config = dict(
    arch='conformer',
    model='multi-label audio tagger',
    dataset='chords played on synthesised instruments',
    train_examples=52083,
    noise_aug=0.01,
    n_mels=40,
    hop_length=160,
    input='log_mel',
    spec_augment=False,
    win_length=512,
    norm='layernorm',
    hidden_act='swiglu',
    mlp_ratio=4,
    head_dim=32,
    fused_qkv=True,
    qk_norm=False,
    layer_scale_init=1.0,
    inner_norm=False,
    drop_path=0.1,
    subsampling=2,
    layers=8,
    width=160,
    positions='rope',
    kernel_size=15,
    num_labels=48,
    mixing='mixup',
    init='torch_default',
    residual_init='none',
    optimizer='muon',
    muon_scale='spectral',
    learning_rate=0.015,
    momentum=0.95,
    nesterov=True,
    orthogonalizer='newton_schulz_5',
    adamw_lr_other_params=0.0015,
    max_grad_norm=5.0,
    sam_rho=0.1,
    max_steps=6500,
    batch_size=64,
    epochs=8.0,
    lr_schedule='linear',
    final_lr_fraction=0,
    warmup_steps=320,
    weight_decay=0.01,
    adamw_weight_decay_other_params=0,
)
Rows from block 3 of a small multi-label audio tagger, named by matrix and row number. Rows with one number belong to one neuron. Each number is 50 + 12 x the weight over its row's rms, rounded and kept within 0 to 99. All counts start at 0. After the name is the row's rms in percent of the matrix's.
After each neuron's rows are labels from the 100 clips, of 14976, where the neuron reaches its largest size: "strongest on" is what is common among them. Only what is clearly more common there than usual is listed. The data: chords played on synthesised instruments. In brackets: how many of the 100.
# gate: first MLP gate (model.blocks.3.ff1.gate.weight, 640x160), inputs 80-159
# fc1: first MLP up (model.blocks.3.ff1.fc1.weight, 640x160), inputs 80-159
# fc2: first MLP down (model.blocks.3.ff1.fc2.weight, 160x640, transposed), outputs 80-159

gate.217 140:33 62 64 52 46 37 45 47 47 40 41 65 32 35 36 32 39 68 51 70 53 34 50 50 79 65 39 47 54 43 53 40 50 60 56 44 45 60 44 32 41 53 41 46 61 48 71 47 62 54 52 57 59 48 40 41 73 38 46 42 54 45 42 54 61 62 46 58 58 47 46 30 73 29 37 53 52 58 27 47
fc1.217 144:42 53 49 44 57 73 39 54 55 59 43 76 46 57 67 49 34 69 50 39 13 40 54 55 33 47 66 50 35 29 33 72 30 41 49 60 64 54 58 66 57 40 51 53 31 53 56 43 36 44 51 37 55 51 63 74 42 45 51 50 71 48 62 59 51 50 52 45 49 45 40 68 33 74 53 47 53 41 59 37
fc2.217 145:70 49 54 60 65 38 32 48 52 53 44 30 43 81 41 83 64 65 54 35 53 57 34 49 42 58 22 68 49 62 62 60 44 61 46 70 41 65 45 66 50 38 52 47 51 51 43 47 40 53 60 66 54 52 49 48 47 52 49 51 72 50 38 48 48 54 76 21 42 69 45 61 41 38 41 44 39 50 39 61
strongest on: horn-like (45); electric piano-like (31)

gate.576 053:56 52 61 46 59 38 85 59 38 55 40 72 50 52 39 75 31 52 63 47 47 64 45 55 64 53 50 58 55 53 52 50 50 71 69 53 70 52 41 37 46 43 46 48 60 42 46 51 56 44 43 64 31 52 55 55 55 58 70 48 40 68 57 46 60 33 71 30 26 54 38 54 51 55 48 38 62 51 56 34
fc1.576 053:59 63 41 71 31 60 36 52 43 32 62 49 49 51 64 56 63 41 37 46 52 34 46 52 45 52 43 43 41 58 58 67 52 37 39 52 26 57 52 39 71 56 56 52 34 26 54 42 83 49 71 56 85 24 41 48 19 56 37 42 48 51 52 55 64 59 45 64 60 49 58 75 42 65 61 50 55 50 49 58
fc2.576 053:51 63 39 58 55 46 31 45 62 54 23 39 42 45 37 24 48 44 62 55 59 67 55 46 24 69 55 34 45 47 49 42 38 72 31 56 61 44 40 38 59 33 55 54 69 47 40 72 45 78 57 48 34 66 42 32 35 46 48 43 69 47 42 44 55 39 61 42 40 31 51 61 59 27 72 48 37 43 38 54
strongest on: string section-like (81)

gate.365 119:34 62 53 72 53 63 27 49 63 40 60 49 29 31 50 37 51 69 49 46 46 61 50 59 55 64 81 41 49 69 32 40 41 27 57 61 60 63 31 41 30 49 54 50 29 58 55 45 64 39 42 78 72 88 38 44 64 41 60 59 50 59 33 67 46 73 69 42 57 42 36 54 43 47 51 35 46 44 44 34
fc1.365 113:57 39 46 41 59 68 34 43 57 45 89 42 38 46 59 50 66 56 33 45 57 44 55 42 61 60 51 52 61 54 44 71 58 56 44 66 50 44 32 33 26 51 53 35 71 55 56 64 41 49 56 50 46 62 43 62 66 35 27 49 46 67 56 59 62 50 56 23 41 54 39 52 49 50 60 35 47 52 43 57
fc2.365 103:19 58 56 50 62 52 41 47 42 45 46 55 47 47 59 40 31 44 61 47 57 55 49 39 46 65 65 52 54 61 37 68 59 50 65 19 47 56 44 49 31 37 61 46 46 68 58 71 54 42 43 38 47 73 63 60 58 26 58 59 24 46 63 69 53 50 54 66 61 30 06 48 33 40 44 54 49 43 42 47
strongest on: horn-like (44)

gate.562 110:56 48 55 69 58 47 58 64 49 37 54 37 51 53 58 54 54 18 57 59 45 59 32 46 46 76 29 48 65 37 68 64 64 60 39 44 47 45 33 56 21 49 67 62 38 43 42 71 57 48 49 49 50 57 47 55 37 54 54 52 48 53 48 47 39 62 39 45 45 34 46 35 60 60 69 49 27 44 66 33
fc1.562 111:34 49 55 35 54 58 46 46 61 58 50 53 63 38 40 50 61 71 45 61 56 33 53 63 44 20 57 53 33 55 34 32 41 36 64 51 46 52 61 54 62 44 45 29 52 43 74 37 43 60 40 54 64 43 42 58 53 50 44 33 54 50 42 43 59 32 65 48 58 56 39 67 41 35 32 65 67 54 29 63
fc2.562 120:55 41 31 44 37 43 66 61 49 60 32 55 52 51 53 34 21 67 50 51 49 45 47 43 36 40 56 53 47 31 34 57 38 41 67 49 50 51 27 52 49 51 43 40 50 69 39 50 44 48 39 57 61 40 46 51 58 59 64 32 49 50 78 54 35 61 60 41 60 67 60 51 52 42 56 52 60 37 39 48
strongest on: electric piano-like (42); plucked string-like (32)

gate.314 110:63 38 50 53 39 40 41 67 47 47 53 47 50 44 48 54 50 36 42 34 50 38 55 44 85 56 31 24 47 34 35 47 46 33 71 49 47 47 34 59 49 71 45 42 39 46 69 41 60 61 39 46 44 67 46 65 38 61 69 42 67 50 69 33 80 56 44 58 55 71 53 40 51 56 77 35 44 54 36 46
fc1.314 107:32 47 56 45 52 67 63 37 48 61 44 53 56 58 45 28 55 69 60 57 42 61 57 55 11 42 57 76 61 56 63 51 61 48 42 47 45 55 78 43 65 37 52 54 61 59 28 41 50 58 58 57 63 32 55 24 53 32 38 46 38 56 29 51 21 48 51 34 57 37 41 74 47 50 40 63 52 50 63 48
fc2.314 114:45 49 28 62 44 63 53 41 57 68 52 54 39 50 41 52 36 36 60 41 49 73 47 60 53 47 44 77 35 52 50 39 43 55 27 23 61 50 66 63 44 54 44 66 58 40 31 68 53 46 58 45 42 58 50 45 63 28 52 32 39 40 52 62 30 14 35 63 58 54 47 44 47 52 43 36 50 48 46 42
strongest on: muffled (low-pass) (98); pink noise (42); white noise (37)

gate.583 073:56 51 35 52 45 61 64 57 47 47 40 40 61 51 49 52 62 50 52 39 46 67 47 46 59 29 65 46 62 42 41 64 51 58 51 32 50 40 45 42 62 68 33 74 48 51 24 25 43 62 52 72 59 61 70 31 59 53 48 44 41 60 56 25 48 34 66 44 47 45 46 47 29 48 53 49 44 56 33 47
fc1.583 065:58 27 64 54 45 66 57 48 44 49 56 58 61 52 57 38 39 53 33 54 56 41 44 48 54 54 44 62 67 38 34 52 69 42 56 33 31 59 37 53 49 44 56 47 23 32 77 61 53 57 27 38 53 51 45 59 55 50 38 43 50 40 43 63 42 63 68 36 54 67 52 57 57 50 54 58 71 34 52 62
fc2.583 071:64 70 34 55 62 39 47 36 81 60 43 59 64 56 50 36 61 69 64 63 60 56 54 48 42 50 73 50 52 48 46 44 58 48 45 71 31 47 47 54 33 44 28 43 51 34 57 54 79 44 49 71 36 36 34 38 58 30 39 61 48 43 52 44 53 46 34 49 72 35 65 60 43 62 51 72 41 47 44 52
strongest on: arpeggio (78); square lead (38)

gate.416 114:40 34 52 45 54 55 65 36 16 51 46 54 54 59 42 57 65 29 25 55 47 50 47 57 46 52 59 65 80 41 64 61 42 48 72 37 43 39 38 76 50 66 49 49 54 54 37 43 81 77 28 42 45 36 61 56 61 47 53 54 56 47 49 22 65 36 68 80 47 48 50 52 46 52 48 53 56 47 38 62
fc1.416 106:71 66 49 57 46 37 36 61 64 50 55 38 61 53 53 58 41 77 76 59 57 52 58 39 51 46 43 36 25 53 45 49 63 62 40 56 57 62 54 31 62 33 48 47 57 51 59 58 23 30 74 64 54 66 41 40 39 59 61 40 31 50 53 75 32 69 45 35 58 45 61 54 51 60 53 55 46 50 43 34
fc2.416 118:73 53 57 33 55 55 58 52 46 54 30 44 40 69 41 66 41 59 63 57 34 77 67 50 63 57 32 56 40 40 36 46 71 64 59 68 56 51 44 53 50 59 27 57 29 49 43 63 33 42 53 51 42 52 30 62 39 39 40 44 64 58 56 62 45 42 41 33 21 44 59 45 61 60 53 49 49 35 71 52
strongest on: electric piano-like (31)

gate.470 069:59 45 36 55 15 38 42 46 46 50 34 47 65 59 50 51 51 48 46 24 64 52 40 46 72 46 66 45 55 51 30 55 44 38 63 38 51 60 54 51 26 46 50 48 35 46 61 40 57 30 34 56 47 47 56 65 47 69 55 54 59 52 52 41 35 45 40 44 59 64 41 44 75 81 66 46 41 42 42 62
fc1.470 068:53 41 39 57 55 44 34 68 52 53 21 55 49 50 45 58 69 41 36 43 37 46 52 44 66 45 40 37 50 66 48 63 56 38 62 43 65 50 57 51 49 70 56 41 39 29 45 34 31 32 64 48 42 58 36 63 45 74 61 56 66 40 61 36 58 41 32 60 60 57 43 31 58 57 48 34 22 51 32 53
fc2.470 073:35 75 42 42 70 42 38 35 59 42 52 27 35 25 52 50 50 50 41 52 49 55 55 31 62 40 39 40 59 43 60 66 52 38 50 61 52 55 57 48 48 49 49 53 61 55 66 57 37 43 35 56 34 46 46 45 36 48 73 76 58 52 33 38 52 63 50 51 39 52 62 30 64 80 63 53 51 70 55 70
strongest on: muffled (low-pass) (76); clipping (26); text has "clipped" (26)

gate.387 050:49 36 64 46 65 43 67 47 60 52 28 48 59 67 65 40 48 53 54 50 49 38 56 50 60 29 30 51 55 44 57 52 51 36 53 39 54 41 53 65 48 69 64 48 42 24 47 66 44 58 56 53 48 33 39 53 56 29 58 48 54 34 57 44 59 37 53 45 64 42 40 44 53 48 44 56 47 74 39 37
fc1.387 050:29 57 56 53 33 60 34 54 45 36 55 40 48 54 43 50 58 39 65 36 70 59 52 48 44 65 58 63 56 62 31 38 47 60 51 69 69 60 49 50 57 53 36 50 37 48 72 33 54 53 31 57 61 32 56 55 34 64 45 44 46 46 38 51 36 45 57 52 41 60 55 59 69 50 62 40 64 38 60 59
fc2.387 054:43 52 38 52 67 58 43 53 47 70 43 35 62 46 65 43 56 64 49 38 62 58 66 32 56 59 60 48 63 60 45 49 27 51 38 53 37 43 52 37 20 52 46 45 30 38 47 56 38 59 64 24 40 71 33 28 51 44 49 27 51 58 51 51 26 54 53 52 34 56 61 44 53 54 60 65 60 36 26 62
strongest on: thin (high-pass) (45); text has "noise" (34); string section-like (25)

gate.197 085:61 51 65 58 44 58 31 43 69 58 28 48 30 60 51 46 51 23 55 47 46 50 53 47 50 66 32 56 39 19 72 68 40 44 23 60 41 57 54 67 56 57 29 52 51 75 51 36 48 50 45 58 51 50 77 59 41 59 33 50 63 65 63 55 25 38 57 37 36 52 43 53 58 39 60 66 64 39 68 44
fc1.197 083:42 48 47 35 51 48 68 40 38 34 70 44 52 57 36 46 59 62 48 48 56 57 37 59 47 44 56 54 50 60 31 42 61 52 77 44 60 27 52 50 59 64 68 50 44 42 51 42 67 47 74 26 42 39 40 57 43 48 66 52 26 37 36 50 70 68 45 65 56 52 42 59 41 68 38 40 52 53 37 54
fc2.197 082:59 63 51 49 42 67 48 52 59 64 26 33 78 41 48 56 50 61 39 25 39 51 46 44 44 40 64 47 47 46 41 46 67 53 62 58 41 57 67 73 26 40 58 69 38 36 72 67 51 31 52 57 48 40 37 54 52 63 60 53 71 50 56 38 74 38 50 47 51 57 78 61 25 57 61 58 51 44 42 75
strongest on: thin (high-pass) (74); pink noise (60); instrument: marimba-like (28)

gate.67 122:57 57 46 49 42 30 77 33 47 43 63 54 74 41 26 51 34 45 55 44 58 48 61 49 48 36 57 38 54 50 56 51 39 43 64 76 70 38 59 31 38 37 65 47 57 67 46 45 34 52 47 41 55 61 63 54 86 29 81 61 52 40 46 30 52 52 63 38 48 66 41 38 39 45 63 46 42 54 61 57
fc1.67 124:65 52 46 65 37 49 69 57 45 48 58 56 60 51 33 53 54 55 74 38 40 46 54 43 46 51 74 38 35 57 70 70 34 37 36 63 73 55 54 32 26 38 71 31 51 60 36 27 47 52 51 57 42 64 45 54 66 39 69 77 38 38 58 48 39 48 61 44 59 63 44 48 48 64 35 45 50 40 78 48
fc2.67 119:49 48 51 57 45 29 59 68 32 68 19 62 62 45 51 53 56 51 46 72 61 49 46 45 53 64 31 44 51 52 48 57 70 65 44 57 46 41 52 38 55 50 37 29 49 39 46 62 39 45 61 62 46 63 31 45 41 24 60 51 50 68 71 43 55 58 38 78 68 47 51 27 28 73 37 58 56 41 50 66
strongest on: string section-like (82); the note F (72)

gate.352 089:56 39 34 64 50 51 39 32 43 44 52 33 41 60 40 41 43 37 55 57 56 63 48 32 57 41 29 64 56 38 42 44 49 64 66 71 51 32 21 61 50 32 52 61 55 51 54 62 67 51 34 56 56 49 61 34 64 50 46 37 76 51 52 50 27 48 59 57 39 48 44 46 52 49 66 58 48 23 71 44
fc1.352 088:46 73 61 38 44 44 61 52 52 74 39 55 65 50 54 58 56 53 51 51 60 31 43 73 27 65 66 38 49 56 63 63 60 41 32 43 61 63 76 59 58 48 46 43 42 38 51 34 49 51 56 42 47 59 37 63 26 38 49 48 27 53 37 46 62 49 52 56 62 50 61 45 39 35 29 49 44 69 27 43
fc2.352 093:57 64 41 40 61 42 47 38 57 80 25 47 38 43 57 56 55 69 42 44 40 37 51 62 48 45 52 53 42 44 31 67 38 40 33 66 55 51 57 64 43 73 63 36 46 31 50 39 48 21 62 48 49 57 32 51 28 41 69 51 31 52 52 27 60 58 44 40 50 39 56 56 55 30 59 59 46 63 23 81
strongest on: horn-like (38)

gate.498 074:22 43 65 64 44 51 46 49 59 37 41 54 57 58 40 50 67 43 28 48 55 62 65 14 47 51 60 47 43 55 47 43 52 53 28 42 65 59 69 56 70 30 48 52 37 54 45 56 49 34 45 55 57 66 49 64 43 44 60 40 60 60 60 38 47 55 24 58 41 66 35 48 73 66 58 55 58 52 45 40
fc1.498 076:43 51 57 50 50 48 48 42 76 20 35 63 63 60 57 52 67 45 42 49 45 67 60 31 52 45 50 36 34 69 60 30 53 41 33 40 49 66 46 45 47 45 39 51 45 29 57 62 44 33 40 50 65 59 44 56 42 68 62 41 61 74 64 53 53 35 32 67 30 59 40 41 52 60 57 68 43 61 52 39
fc2.498 084:54 49 37 30 45 31 37 52 56 47 47 35 50 49 39 49 36 53 55 60 44 64 52 55 60 40 42 58 42 55 39 43 52 42 36 34 47 43 44 52 73 51 60 68 39 51 59 55 52 44 55 32 39 55 57 56 51 24 37 75 54 69 57 50 39 67 27 64 49 75 49 36 70 56 59 50 50 65 70 72
strongest on: muffled (low-pass) (71); plucked string-like (30); pink noise (29)

gate.414 055:61 46 40 54 28 43 53 33 49 45 46 51 44 30 51 47 44 50 30 81 25 54 58 41 63 65 38 54 47 67 41 69 69 57 63 67 50 49 36 39 43 59 49 24 49 38 50 60 61 33 37 55 45 56 39 70 51 83 64 57 58 31 53 26 41 51 59 51 52 48 48 50 50 48 60 52 58 49 29 45
fc1.414 056:54 59 60 47 48 28 58 45 41 30 60 42 59 49 65 31 28 57 41 60 36 55 45 47 58 60 23 57 27 53 34 46 52 44 70 68 56 72 45 43 34 71 52 47 55 69 57 50 46 35 46 63 71 43 39 47 53 64 62 55 55 55 47 29 57 52 44 43 35 52 62 30 47 46 63 57 44 40 50 80
fc2.414 059:51 47 56 49 57 32 30 26 44 43 51 45 31 35 70 65 45 64 30 54 41 68 65 23 56 55 56 22 60 48 26 52 29 43 71 75 54 60 50 62 33 62 55 34 48 71 61 45 46 44 43 68 37 57 76 50 45 60 67 52 40 59 49 25 56 56 48 56 58 47 66 40 62 60 56 60 58 41 47 62
strongest on: muffled (low-pass) (76); quiet level (65); block (54)

gate.303 075:37 56 42 72 40 49 27 30 66 52 58 49 71 57 64 64 82 59 47 46 69 40 55 42 73 46 26 31 50 59 54 49 52 45 60 43 44 49 50 50 57 59 40 44 42 56 33 39 36 29 54 45 48 26 44 67 56 56 41 57 48 47 44 46 48 37 62 58 42 55 46 51 30 41 57 46 36 51 41 42
fc1.303 089:30 69 60 59 30 37 38 25 60 55 37 53 46 32 51 59 82 57 46 61 81 56 42 51 69 36 26 47 62 51 42 50 37 51 42 43 73 53 39 45 48 60 47 53 51 55 46 63 41 44 48 42 57 32 55 60 48 54 53 37 32 45 66 53 66 43 58 43 53 69 45 54 67 44 49 51 52 31 53 26
fc2.303 095:28 70 29 60 71 26 36 41 53 52 42 66 39 40 54 65 31 47 57 56 61 41 65 51 50 55 70 54 57 55 41 59 57 40 36 33 63 44 42 38 53 39 24 64 33 34 53 60 53 50 70 49 41 37 32 54 48 53 70 49 68 44 57 60 27 50 53 47 49 49 52 55 51 71 45 53 40 60 36 71
strongest on: string section-like (29)

gate.57 067:39 42 39 39 55 43 30 41 71 37 39 59 48 20 33 56 44 44 36 42 38 66 66 33 56 50 75 51 51 54 34 58 37 58 59 55 48 70 57 39 49 71 51 75 46 60 34 36 56 44 70 42 52 70 56 40 38 48 57 59 41 53 63 58 66 53 70 36 46 51 45 48 33 54 36 37 20 44 59 34
fc1.57 067:59 64 65 59 38 49 51 55 28 59 50 54 65 67 62 42 61 59 60 62 75 40 34 76 35 60 31 55 58 46 71 61 52 29 32 40 45 18 55 59 60 40 57 34 53 48 70 53 42 58 34 59 45 28 54 47 47 48 42 37 63 58 36 50 34 49 35 64 48 49 53 52 62 51 60 55 69 59 42 64
fc2.57 076:45 57 55 63 44 58 60 56 42 43 55 27 39 73 52 41 61 66 50 64 64 51 47 65 57 52 49 33 56 56 64 32 65 45 45 58 36 48 47 43 46 39 62 29 34 36 63 55 46 47 58 41 53 52 61 61 29 69 30 43 55 60 55 46 46 59 27 47 63 55 50 46 76 57 52 63 60 46 49 66
strongest on: muffled (low-pass) (30)

gate.441 120:67 47 59 46 43 39 55 32 42 61 42 69 43 40 71 44 59 66 55 44 25 35 65 56 41 36 48 51 48 58 49 83 71 22 29 42 31 39 51 63 58 51 44 41 74 24 60 43 47 56 51 60 49 51 58 27 58 23 51 52 56 47 50 44 30 34 43 40 58 53 40 65 47 65 37 40 54 52 48 40
fc1.441 121:60 63 50 46 42 43 65 47 25 60 46 78 42 36 58 41 62 54 35 73 39 33 68 51 46 68 42 47 52 40 30 48 39 49 42 63 61 56 38 60 46 47 51 50 63 50 74 31 48 59 41 61 47 54 31 60 40 58 41 47 51 44 87 29 41 39 30 51 32 41 48 60 38 60 40 63 30 61 61 49
fc2.441 126:70 72 62 52 49 29 61 50 52 42 51 58 27 55 52 69 53 72 30 42 60 61 55 36 76 63 37 49 54 22 59 69 60 27 44 38 52 50 43 40 49 59 56 47 36 28 35 48 61 54 82 55 33 30 47 50 54 49 62 51 51 42 49 47 42 36 56 46 44 54 56 81 55 54 48 42 39 52 38 67
strongest on: thin (high-pass) (49); harpsichord-like (34)

gate.256 040:69 47 44 52 48 64 51 43 49 63 33 68 59 61 42 51 39 48 40 40 41 43 46 34 54 57 52 54 76 54 63 60 45 44 76 55 48 54 53 45 18 49 53 51 53 57 57 47 56 59 57 53 66 44 43 32 65 73 39 35 46 68 57 47 60 41 46 39 42 63 67 51 62 50 49 45 35 38 47 71
fc1.256 042:46 44 51 69 51 44 48 35 48 53 61 60 61 38 86 65 65 51 59 32 52 58 72 50 41 38 59 64 37 62 75 46 78 33 47 42 41 53 19 41 43 66 48 64 63 54 43 36 43 50 49 59 24 56 50 55 52 56 50 46 47 52 51 66 61 49 64 41 62 60 70 50 48 79 48 56 54 43 24 47
fc2.256 040:42 40 56 36 61 54 43 44 64 40 54 29 58 43 43 43 64 51 34 69 75 33 51 51 52 48 50 28 40 67 68 58 65 44 70 54 54 70 55 52 45 51 53 45 45 38 52 59 61 42 41 50 55 41 55 72 52 64 67 26 60 73 40 52 51 55 32 32 71 43 54 52 48 63 26 32 20 26 40 53
strongest on: arpeggio (83); piano-like (32)

gate.52 125:26 40 46 57 41 55 63 47 51 64 51 69 51 42 48 49 73 46 35 48 49 57 50 38 70 65 22 43 37 64 66 34 40 28 56 57 68 39 70 31 33 38 30 53 35 55 74 46 38 78 56 34 57 51 54 66 49 68 34 69 45 40 52 51 51 54 68 38 45 44 47 46 56 43 48 26 61 50 47 66
fc1.52 118:63 54 61 31 48 44 36 51 39 34 49 57 67 62 53 52 18 50 55 48 47 50 35 71 35 41 72 43 68 46 29 55 60 57 44 55 45 38 37 53 54 81 64 47 52 56 40 33 61 36 39 62 62 45 39 46 40 52 65 34 59 58 49 42 71 47 48 58 57 39 42 48 41 65 51 49 55 36 33 44
fc2.52 122:48 36 51 52 45 56 49 47 69 51 51 60 57 48 73 70 27 26 46 45 56 42 34 58 40 24 67 67 45 44 40 56 48 55 54 36 50 54 67 51 39 59 44 63 33 60 41 48 39 24 58 53 55 65 48 50 50 33 54 68 51 85 45 50 47 51 82 50 52 35 31 59 57 46 68 54 44 55 46 56
strongest on: electric piano-like (34); horn-like (32)

gate.224 126:34 63 63 37 55 49 62 64 43 28 52 54 64 52 50 48 43 49 52 51 67 41 38 70 58 51 47 58 41 54 46 58 03 48 43 42 50 58 52 47 28 54 44 55 58 45 41 80 48 47 57 29 72 51 48 68 45 43 35 61 21 52 47 11 44 32 65 53 42 69 51 65 56 59 43 32 50 56 48 54
fc1.224 130:71 49 36 51 52 62 55 47 43 54 46 35 40 48 40 56 75 21 39 45 14 56 44 43 35 56 46 57 58 25 49 27 61 47 39 47 40 46 46 53 46 44 46 55 67 58 63 55 55 54 59 59 32 55 61 51 58 65 47 47 85 35 47 34 72 62 51 41 40 60 48 42 57 47 48 52 50 50 45 54
fc2.224 120:74 59 25 46 60 41 66 48 48 36 72 26 51 56 36 48 48 48 38 44 60 35 47 29 51 34 35 49 76 43 48 48 64 45 33 40 72 55 39 40 43 35 65 62 62 33 35 50 50 49 53 42 43 56 47 34 67 39 30 54 68 54 52 38 59 70 61 49 83 60 48 38 61 54 44 48 35 38 45 54
strongest on: thin (high-pass) (94); rumble (71)

gate.541 124:46 64 54 36 19 69 66 61 58 41 51 41 55 39 47 47 43 28 45 66 36 56 48 76 40 55 44 37 55 55 45 72 48 60 48 61 35 61 71 48 63 40 55 46 62 54 71 40 44 42 57 53 56 42 69 60 50 55 47 47 43 38 48 69 30 57 48 47 40 56 44 64 52 47 36 56 41 29 58 89
fc1.541 120:56 53 63 35 22 43 30 60 54 65 47 38 32 40 53 45 47 40 50 59 40 61 54 65 47 27 39 54 61 48 40 49 57 68 58 46 77 89 71 62 25 54 41 67 46 53 51 42 63 51 24 69 36 31 70 36 68 43 46 47 57 47 49 47 41 66 52 72 44 27 38 59 45 66 36 50 43 38 60 66
fc2.541 118:82 39 62 41 51 42 74 44 52 60 59 62 39 67 42 50 43 41 53 66 51 37 66 30 58 30 41 60 47 33 42 68 48 51 92 53 66 67 55 50 56 89 50 46 47 53 20 51 50 43 55 54 52 57 36 50 61 44 46 39 43 45 53 52 47 68 68 56 54 50 55 45 65 43 40 45 43 38 43 66
strongest on: thin (high-pass) (79)

gate.30 062:26 47 76 46 46 47 40 47 25 55 43 51 38 49 57 37 42 43 50 50 45 40 53 55 55 37 60 60 48 63 55 47 36 29 38 60 44 47 38 43 46 36 60 65 47 59 44 45 64 44 51 64 52 51 32 50 54 53 34 65 51 62 51 36 40 37 64 66 38 63 46 31 44 56 41 53 23 61 53 52
fc1.30 071:83 62 34 58 35 47 62 63 69 39 37 56 67 35 30 53 47 75 42 49 60 43 49 61 43 52 53 30 53 58 36 65 53 82 61 55 56 53 45 66 63 37 42 39 57 43 52 49 30 47 37 50 24 66 40 60 36 33 58 54 49 38 47 43 54 53 34 51 47 53 49 56 46 51 47 33 81 49 61 52
fc2.30 064:42 60 56 36 40 43 44 46 47 58 33 50 53 52 54 55 36 45 63 34 64 32 36 50 27 31 42 61 45 44 47 43 47 79 43 41 57 52 58 35 67 58 39 58 46 50 59 66 25 26 68 69 57 51 56 50 63 31 44 70 42 41 48 59 53 56 38 27 56 42 48 66 63 63 46 50 67 36 68 33
strongest on: electric piano-like (64); horn-like (29)

gate.277 117:39 30 36 46 58 43 40 36 46 74 50 59 32 43 46 45 38 27 63 61 52 60 60 47 59 47 39 58 29 36 57 81 49 60 46 35 62 37 52 68 50 47 49 55 56 73 45 45 64 55 42 39 54 33 63 47 65 46 38 63 36 57 40 63 50 32 71 52 52 58 68 60 41 54 37 49 60 39 41 71
fc1.277 111:72 60 60 57 44 59 64 55 52 28 59 47 73 33 60 57 67 56 49 41 48 48 59 57 31 49 45 32 68 53 45 26 59 31 62 63 51 78 50 32 50 30 41 37 40 39 57 63 36 47 49 60 54 48 47 47 47 58 59 28 58 44 58 40 55 63 27 33 59 46 39 31 46 47 54 55 55 49 73 50
fc2.277 111:63 38 70 66 26 38 55 60 71 37 39 43 63 55 36 51 47 49 57 29 52 45 70 39 44 57 36 59 52 60 48 42 42 43 53 33 55 45 64 41 52 39 53 40 45 31 49 70 45 73 64 69 35 53 40 59 39 68 58 31 42 65 52 54 58 57 68 12 63 44 18 52 56 46 41 62 55 41 46 44
strongest on: horn-like (53)

gate.176 095:49 77 61 64 46 26 49 33 62 47 55 49 56 41 44 48 24 46 45 26 39 46 62 48 63 38 52 40 68 62 37 53 43 31 66 38 63 67 68 62 39 69 42 44 43 59 63 52 49 54 29 46 54 60 42 59 53 74 53 43 55 32 50 37 57 50 62 51 34 59 58 44 46 39 55 28 60 27 24 55
fc1.176 082:31 73 55 52 56 25 42 36 47 55 61 54 52 33 35 59 48 38 58 27 43 39 43 57 67 76 49 55 63 56 23 54 45 23 57 32 53 76 54 31 37 62 28 50 57 42 70 57 46 40 43 49 48 62 51 44 47 71 52 67 60 45 40 55 48 33 50 60 36 55 63 40 75 68 31 36 56 35 41 44
fc2.176 095:37 64 42 41 50 37 34 31 45 45 48 49 43 31 54 64 46 69 51 45 41 40 58 27 41 35 48 37 40 47 59 70 64 55 47 47 53 62 76 50 55 45 62 43 41 56 40 55 31 65 47 67 48 25 50 49 52 76 59 70 57 59 45 15 37 68 35 52 51 56 53 48 49 65 57 52 46 30 45 55
strongest on: horn-like (42)

gate.611 120:65 45 47 66 60 48 43 69 84 46 60 59 60 63 50 47 55 65 51 54 71 43 50 60 51 58 43 42 30 43 32 51 71 59 59 30 52 45 64 12 53 71 43 31 55 30 27 34 55 60 53 56 58 52 18 46 30 23 50 57 49 48 61 63 35 35 64 22 47 60 66 35 50 54 34 46 56 28 43 41
fc1.611 119:39 43 58 44 49 52 57 32 31 55 43 39 39 29 55 52 60 46 63 37 23 57 55 41 52 44 53 69 69 62 65 54 42 48 42 62 53 56 43 75 45 28 54 65 44 66 75 58 38 42 48 36 37 45 80 50 58 72 43 42 49 42 38 39 64 61 11 63 44 43 33 55 44 51 58 60 46 75 50 58
fc2.611 131:46 72 33 40 38 49 56 41 34 26 32 48 69 46 52 63 36 51 42 51 65 55 65 34 66 45 51 61 69 43 66 31 38 54 38 45 47 51 46 52 58 37 74 45 73 45 54 46 70 56 61 43 41 28 32 51 42 63 41 47 59 54 29 34 57 39 43 51 73 32 68 50 53 34 53 69 46 55 43 51
strongest on: thin (high-pass) (64); vibraphone-like (27); instrument: marimba-like (27)